{"model": "image VQ-VAE", "encoder_arch": "swin", "encoder_activation": "star_relu", "encoder_expert_mlp_ratio": 0.5, "encoder_patch_size": [4, 4], "decoder_padding_mode": "reflect", "codebook_size": 1024, "lr": 0.0034, "max_precond_dim": 512, "one_sided": true}
Rows from block 1 of the decoder of a small image VQ-VAE, named by matrix and row number. Rows with one number belong to one channel. Each number is 50 + 10 x the weight over its row's rms, rounded and kept within 0 to 99. All counts start at 0. After the name is the row's rms in percent of the matrix's.
After each channel's rows are labels from the 100 images, of 14976, where the channel reaches its highest value: "responds to" is what is common among them. Only what is clearly more common there than usual is listed. The data: simulated telescope pictures of galaxies. In brackets: how many of the 100.
# convs0: first 3x3 conv (decoder.mid.1.convs.0.weight, 192x192x3x3, standardized in use, each kernel summed), inputs 0-191
# convs1: second 3x3 conv (decoder.mid.1.convs.1.weight, 192x192x3x3, standardized in use, transposed, each kernel summed), outputs 0-191

convs0.121 094:62 55 49 39 46 40 54 28 25 36 46 55 57 50 59 61 50 61 50 44 57 52 63 61 47 37 44 56 57 44 59 54 56 63 50 61 71 40 49 50 44 44 62 64 50 58 66 65 46 37 61 50 41 42 25 61 50 52 54 60 55 57 27 58 64 67 46 69 52 33 65 49 48 43 36 45 41 52 51 40 55 43 53 46 44 45 50 60 45 56 55 50 43 67 49 50 35 49 45 57 57 52 59 67 50 31 48 61 52 54 48 52 50 45 45 64 58 58 53 53 50 41 47 58 52 48 39 63 48 64 46 56 56 44 51 47 57 58 59 44 60 54 63 38 40 38 72 48 20 52 63 52 28 68 85 50 72 54 50 54 48 62 50 57 50 52 53 44 52 56 55 60 36 65 52 38 27 52 43 58 49 52 46 50 36 35 46 43 61 57 58 33
convs1.121 104:47 48 50 50 58 39 41 73 30 38 46 45 51 46 52 62 50 61 56 50 58 66 41 62 50 54 42 58 59 28 48 48 39 45 55 69 53 52 58 34 50 45 46 50 64 48 55 60 31 53 45 39 50 54 51 52 36 55 45 52 60 58 51 54 66 60 64 65 41 48 27 53 47 37 38 49 37 54 54 36 50 42 43 66 76 39 44 45 54 59 44 48 45 70 25 53 51 48 71 44 46 50 38 56 61 49 43 54 53 51 32 50 66 42 44 66 57 58 53 59 44 65 49 64 51 60 38 49 41 49 37 49 53 70 54 51 47 62 30 47 56 25 64 37 46 52 55 49 36 71 58 35 52 46 35 37 47 21 44 60 50 58 54 53 66 46 44 50 72 42 43 47 40 49 51 55 42 48 45 49 53 39 42 47 48 49 49 64 46 29 47 46
responds to: ring galaxy (37); winding: anticlockwise outward (33)

convs0.58 089:61 64 46 58 56 48 48 38 50 57 64 43 33 39 60 62 40 42 50 53 42 52 39 52 58 45 38 50 47 54 53 57 64 55 56 58 57 64 70 43 47 43 47 50 58 58 39 50 50 43 49 58 68 54 43 32 43 45 62 65 55 48 56 49 50 70 54 50 46 44 60 50 49 43 75 35 40 49 56 43 58 60 47 51 39 35 55 32 40 49 51 48 47 45 68 54 40 44 45 53 50 52 50 67 68 53 67 52 70 57 58 55 46 50 41 49 47 51 37 55 57 60 53 38 55 37 68 42 50 61 49 35 53 47 46 50 43 40 50 55 34 53 50 50 58 50 46 46 49 37 50 48 47 16 50 44 63 58 60 47 73 41 49 62 50 56 60 50 46 36 68 39 47 62 57 77 43 50 60 38 79 48 81 54 42 58 46 40 52 79 50 34
convs1.58 124:53 33 39 37 62 27 35 54 16 44 49 30 46 60 69 49 59 58 62 46 77 43 51 46 57 45 45 51 37 63 47 49 50 57 50 62 54 49 54 45 43 47 49 65 48 62 56 58 40 41 44 41 55 68 44 46 59 41 56 50 45 38 53 65 61 56 46 67 58 57 43 45 52 49 62 62 50 46 40 49 56 40 56 50 55 61 45 55 45 59 40 46 55 48 46 50 36 60 48 55 42 52 46 54 56 47 69 52 40 49 57 70 55 50 54 46 58 44 25 58 40 47 48 43 60 51 58 62 55 63 47 57 62 49 53 61 47 48 41 34 43 46 40 54 50 27 58 33 31 50 40 59 44 55 66 45 59 43 46 35 31 17 52 55 44 66 53 49 46 45 39 30 43 68 47 49 44 58 47 60 47 61 21 59 55 43 42 42 50 42 44 47
responds to: barred spiral (28)

convs0.141 112:53 43 60 44 57 43 47 28 41 52 42 55 64 46 54 51 59 63 56 59 70 51 66 43 56 29 30 35 64 51 46 41 50 46 48 71 61 39 39 51 52 35 54 67 57 55 50 50 47 62 39 40 33 36 40 50 50 40 36 47 52 57 64 57 56 58 45 67 52 68 54 48 38 47 38 49 54 59 50 42 69 48 52 74 56 53 42 67 62 45 61 60 27 45 34 46 48 51 31 71 41 47 58 57 43 45 33 50 27 48 50 63 38 38 59 58 51 34 58 49 61 61 50 59 62 63 46 46 71 35 54 53 63 55 43 53 39 48 44 36 55 44 64 55 33 51 52 63 35 51 60 63 43 50 44 63 56 49 50 60 54 42 59 61 39 45 64 55 56 49 54 41 51 53 65 47 72 54 30 55 50 54 37 52 44 51 50 52 54 49 49 66
convs1.141 127:66 58 40 46 58 38 44 58 59 55 58 35 57 56 63 53 47 56 43 39 57 45 35 36 57 46 42 68 58 26 56 53 40 46 28 46 23 47 61 41 43 46 43 57 55 53 56 57 39 36 59 63 60 48 50 63 43 59 32 46 41 67 49 38 40 59 47 65 68 45 48 42 64 39 54 48 44 44 56 58 42 38 50 80 60 36 44 51 43 53 55 55 54 54 58 67 40 58 61 49 46 54 44 58 44 39 33 58 57 52 42 67 56 40 58 69 54 63 49 37 50 56 42 31 47 45 60 40 56 47 49 46 45 54 44 47 38 57 39 46 38 51 61 34 51 40 42 53 41 55 49 32 47 49 40 45 40 39 49 28 48 50 38 55 38 52 46 35 42 40 67 48 18 46 61 49 50 40 43 51 51 60 49 41 34 29 51 48 41 56 49 37
responds to: ring galaxy (52); tilted (45)

convs0.143 114:55 50 56 64 61 55 56 47 57 50 49 61 55 56 51 49 46 34 53 50 46 37 52 61 55 41 53 36 74 58 46 61 63 50 39 51 55 37 23 47 53 53 47 43 58 48 61 44 56 54 55 35 35 59 43 39 47 50 61 56 46 48 43 67 66 48 43 57 55 52 52 58 50 52 49 58 76 52 60 45 36 43 30 43 58 32 67 53 33 64 50 53 47 60 59 40 32 38 55 50 60 50 56 76 45 46 42 49 79 68 44 58 52 60 44 54 42 35 51 45 54 46 65 55 39 56 69 42 62 74 37 53 34 46 52 61 41 46 50 47 43 34 56 53 44 56 55 60 44 54 55 39 57 50 34 52 72 44 54 42 61 45 50 69 50 53 37 47 55 48 38 48 56 50 46 16 50 51 54 56 26 44 46 64 44 44 40 57 43 53 37 47
convs1.143 129:54 45 48 36 40 50 63 49 53 57 49 66 44 73 51 47 34 43 46 43 49 47 55 56 52 48 58 63 45 68 51 51 47 47 41 45 51 57 49 40 52 48 20 41 59 54 43 43 56 42 42 49 47 53 49 42 63 46 68 47 40 47 65 45 54 51 61 46 51 53 31 38 62 50 36 50 43 62 49 60 56 51 56 59 50 46 36 48 66 61 36 39 48 56 38 39 32 47 47 67 42 54 51 64 43 30 70 34 53 63 77 41 46 52 42 43 54 38 39 38 50 48 19 44 44 45 67 58 53 29 39 48 45 37 51 73 33 45 57 56 56 57 44 66 38 47 60 52 44 54 48 44 41 61 53 56 76 44 50 55 27 52 53 66 41 42 48 60 40 37 57 38 40 40 35 52 44 54 53 64 54 54 55 68 36 45 47 53 47 49 36 58
responds to: ring galaxy (44); tilted (44)

convs0.81 143:31 82 43 36 56 45 50 46 50 52 46 38 39 50 53 49 56 56 45 50 50 58 49 57 49 51 47 61 22 45 57 48 54 55 47 51 46 58 58 42 43 43 38 43 42 55 46 51 45 54 51 54 79 54 41 48 43 60 71 49 49 52 64 52 45 56 48 36 58 60 45 36 52 43 55 38 46 45 43 68 48 47 49 50 44 50 15 51 49 48 42 59 83 42 17 55 54 55 63 45 50 55 50 30 63 52 49 46 27 50 55 40 59 47 51 49 55 50 53 52 43 59 49 62 45 48 57 46 43 50 57 65 54 61 54 59 55 67 57 66 52 51 50 58 49 49 48 67 68 50 48 46 57 61 57 51 30 53 54 58 50 50 58 61 65 54 51 50 56 48 60 49 64 46 41 62 40 42 51 39 58 48 62 60 47 79 59 15 54 61 47 50
convs1.81 129:42 49 45 50 62 63 48 48 45 55 46 56 48 37 50 66 54 52 58 53 38 49 44 40 37 50 71 49 50 52 43 49 49 56 38 46 51 61 51 46 55 45 43 46 51 55 54 61 39 29 51 56 54 57 37 52 73 43 60 50 41 61 48 45 47 46 64 50 33 56 70 44 36 44 52 46 45 40 36 34 53 46 77 31 50 43 57 61 50 53 44 52 53 63 69 50 44 49 52 39 76 51 54 37 53 47 72 52 46 39 60 40 60 31 45 80 49 56 52 53 38 45 59 54 44 47 50 54 50 90 51 60 46 42 41 42 80 45 49 54 35 40 56 53 67 46 51 37 51 49 39 36 50 37 59 45 49 54 49 38 66 56 62 36 61 58 54 55 48 53 32 55 56 43 49 45 64 59 52 66 41 45 53 63 58 67 50 30 47 61 49 54
responds to: edge-on disc (41); flattened elliptical (33)

convs0.9 094:46 38 61 50 51 45 51 54 59 41 53 55 64 53 41 64 59 43 43 57 65 44 67 61 50 48 50 49 47 42 45 44 60 43 40 47 46 43 46 31 57 61 49 56 37 54 47 62 51 46 58 37 53 75 70 31 47 52 48 45 47 40 39 44 46 44 43 60 48 46 56 36 51 55 29 52 67 43 48 43 46 41 47 35 40 50 49 48 44 55 55 64 45 49 54 35 23 65 30 51 64 52 49 64 48 56 61 68 57 47 54 46 46 46 59 59 65 45 50 48 34 50 69 42 55 65 31 55 46 42 36 51 69 53 52 52 30 46 35 50 58 59 51 50 53 50 46 43 65 52 79 65 67 47 53 57 65 50 53 65 45 71 53 49 47 63 53 45 42 48 42 44 34 58 38 28 56 48 53 61 43 65 43 43 50 53 53 58 20 68 65 63
convs1.9 082:58 56 58 49 41 50 54 48 43 50 41 56 56 47 50 39 38 72 59 53 47 45 50 50 61 50 44 64 52 63 39 36 76 45 48 74 65 39 58 50 38 48 25 50 55 47 46 56 45 32 31 39 38 56 57 39 50 38 30 54 49 59 46 52 56 40 52 60 74 52 40 58 54 50 49 55 32 39 31 42 61 52 34 49 63 27 50 44 43 48 50 45 54 57 39 38 46 50 61 57 29 55 49 70 55 43 54 52 37 46 54 32 50 70 27 43 70 57 53 65 61 51 63 58 48 44 59 57 50 39 49 39 33 52 56 47 49 47 69 56 62 68 51 72 52 50 21 58 49 55 53 56 50 50 50 57 76 51 50 49 42 53 53 56 42 54 50 55 48 50 57 42 67 49 61 62 55 45 59 45 51 56 63 42 63 32 48 51 50 48 49 50
responds to: ring galaxy (76)

convs0.97 076:62 58 60 63 51 32 56 48 32 58 74 49 50 33 39 43 57 51 49 40 54 43 49 51 70 43 42 56 50 40 55 56 50 49 60 43 56 40 37 69 48 51 37 49 40 54 47 44 49 50 52 58 56 42 40 63 48 49 73 52 56 50 49 46 45 59 43 44 41 60 40 48 42 42 38 44 57 44 59 62 58 50 46 48 44 50 43 54 41 58 49 54 42 49 63 72 52 58 41 46 50 24 72 40 59 34 41 43 58 46 48 42 45 54 38 61 40 62 57 56 54 33 50 56 66 34 47 45 45 50 50 41 50 45 58 57 42 54 42 37 51 24 53 59 45 51 36 71 35 41 58 63 44 47 39 61 58 65 61 42 38 45 46 43 53 67 60 49 56 36 50 52 49 21 51 54 49 36 64 50 84 80 51 65 58 54 44 46 47 56 52 34
convs1.97 069:50 60 45 43 64 66 60 58 42 49 46 50 50 46 50 51 87 44 45 50 50 50 38 53 50 50 64 54 50 21 34 43 61 69 87 65 59 37 46 50 51 65 57 53 57 47 56 56 50 50 57 36 39 36 38 58 50 38 50 53 50 56 57 50 51 50 50 45 53 55 45 37 52 50 50 50 37 70 64 29 58 50 50 42 51 50 46 50 61 51 54 78 50 45 48 41 50 41 36 50 50 50 51 50 50 58 54 49 56 57 45 50 48 74 50 69 50 63 50 27 41 47 44 50 96 50 50 38 45 62 50 43 69 43 53 50 43 49 44 50 44 50 52 69 55 56 42 57 46 50 58 50 50 50 54 56 45 62 50 50 50 48 54 50 45 50 50 50 36 50 43 50 38 45 41 57 08 50 49 57 59 50 58 46 45 45 46 62 50 39 47 50
responds to: edge-on disc (65)

convs0.107 109:44 37 44 38 52 46 65 50 46 71 44 33 42 55 52 47 42 50 47 56 48 61 40 36 60 43 37 61 59 34 43 52 56 27 56 53 50 42 36 39 61 40 30 70 55 55 43 47 31 64 66 39 25 64 49 72 63 51 60 46 49 40 63 47 56 61 30 42 58 54 53 52 55 58 43 71 57 58 52 50 55 41 41 42 41 43 41 52 52 38 42 52 23 39 53 66 44 55 48 49 57 51 66 53 52 47 56 40 50 40 50 61 46 38 68 47 44 50 76 53 56 63 61 73 52 46 48 50 53 50 32 51 49 38 43 42 65 58 64 46 53 58 60 54 52 66 53 51 34 53 44 70 46 40 52 61 53 49 54 59 43 55 52 54 68 51 72 73 50 44 45 41 46 52 51 50 55 46 56 57 62 51 56 43 57 44 41 60 66 53 32 50
convs1.107 117:43 25 60 54 53 34 54 54 52 39 64 42 51 51 62 44 57 62 49 52 70 61 53 42 46 44 54 45 38 40 48 38 37 34 54 54 42 33 41 53 37 59 54 57 52 53 54 58 46 47 38 45 55 62 55 48 43 60 59 54 36 51 66 64 59 40 47 43 64 73 61 37 54 46 63 54 49 62 55 69 54 52 47 43 45 38 56 54 41 50 54 50 52 38 33 36 42 45 57 65 40 51 14 57 57 46 44 47 41 33 40 54 41 38 50 32 42 77 35 62 65 51 36 57 37 63 55 73 46 46 53 34 41 60 50 42 43 58 55 41 48 60 31 47 42 47 47 46 53 46 49 50 44 49 28 45 48 73 44 50 55 42 50 46 50 54 51 34 51 43 64 35 46 59 58 44 53 38 40 44 65 42 57 34 57 45 64 52 51 47 72 47
responds to: barred spiral (37)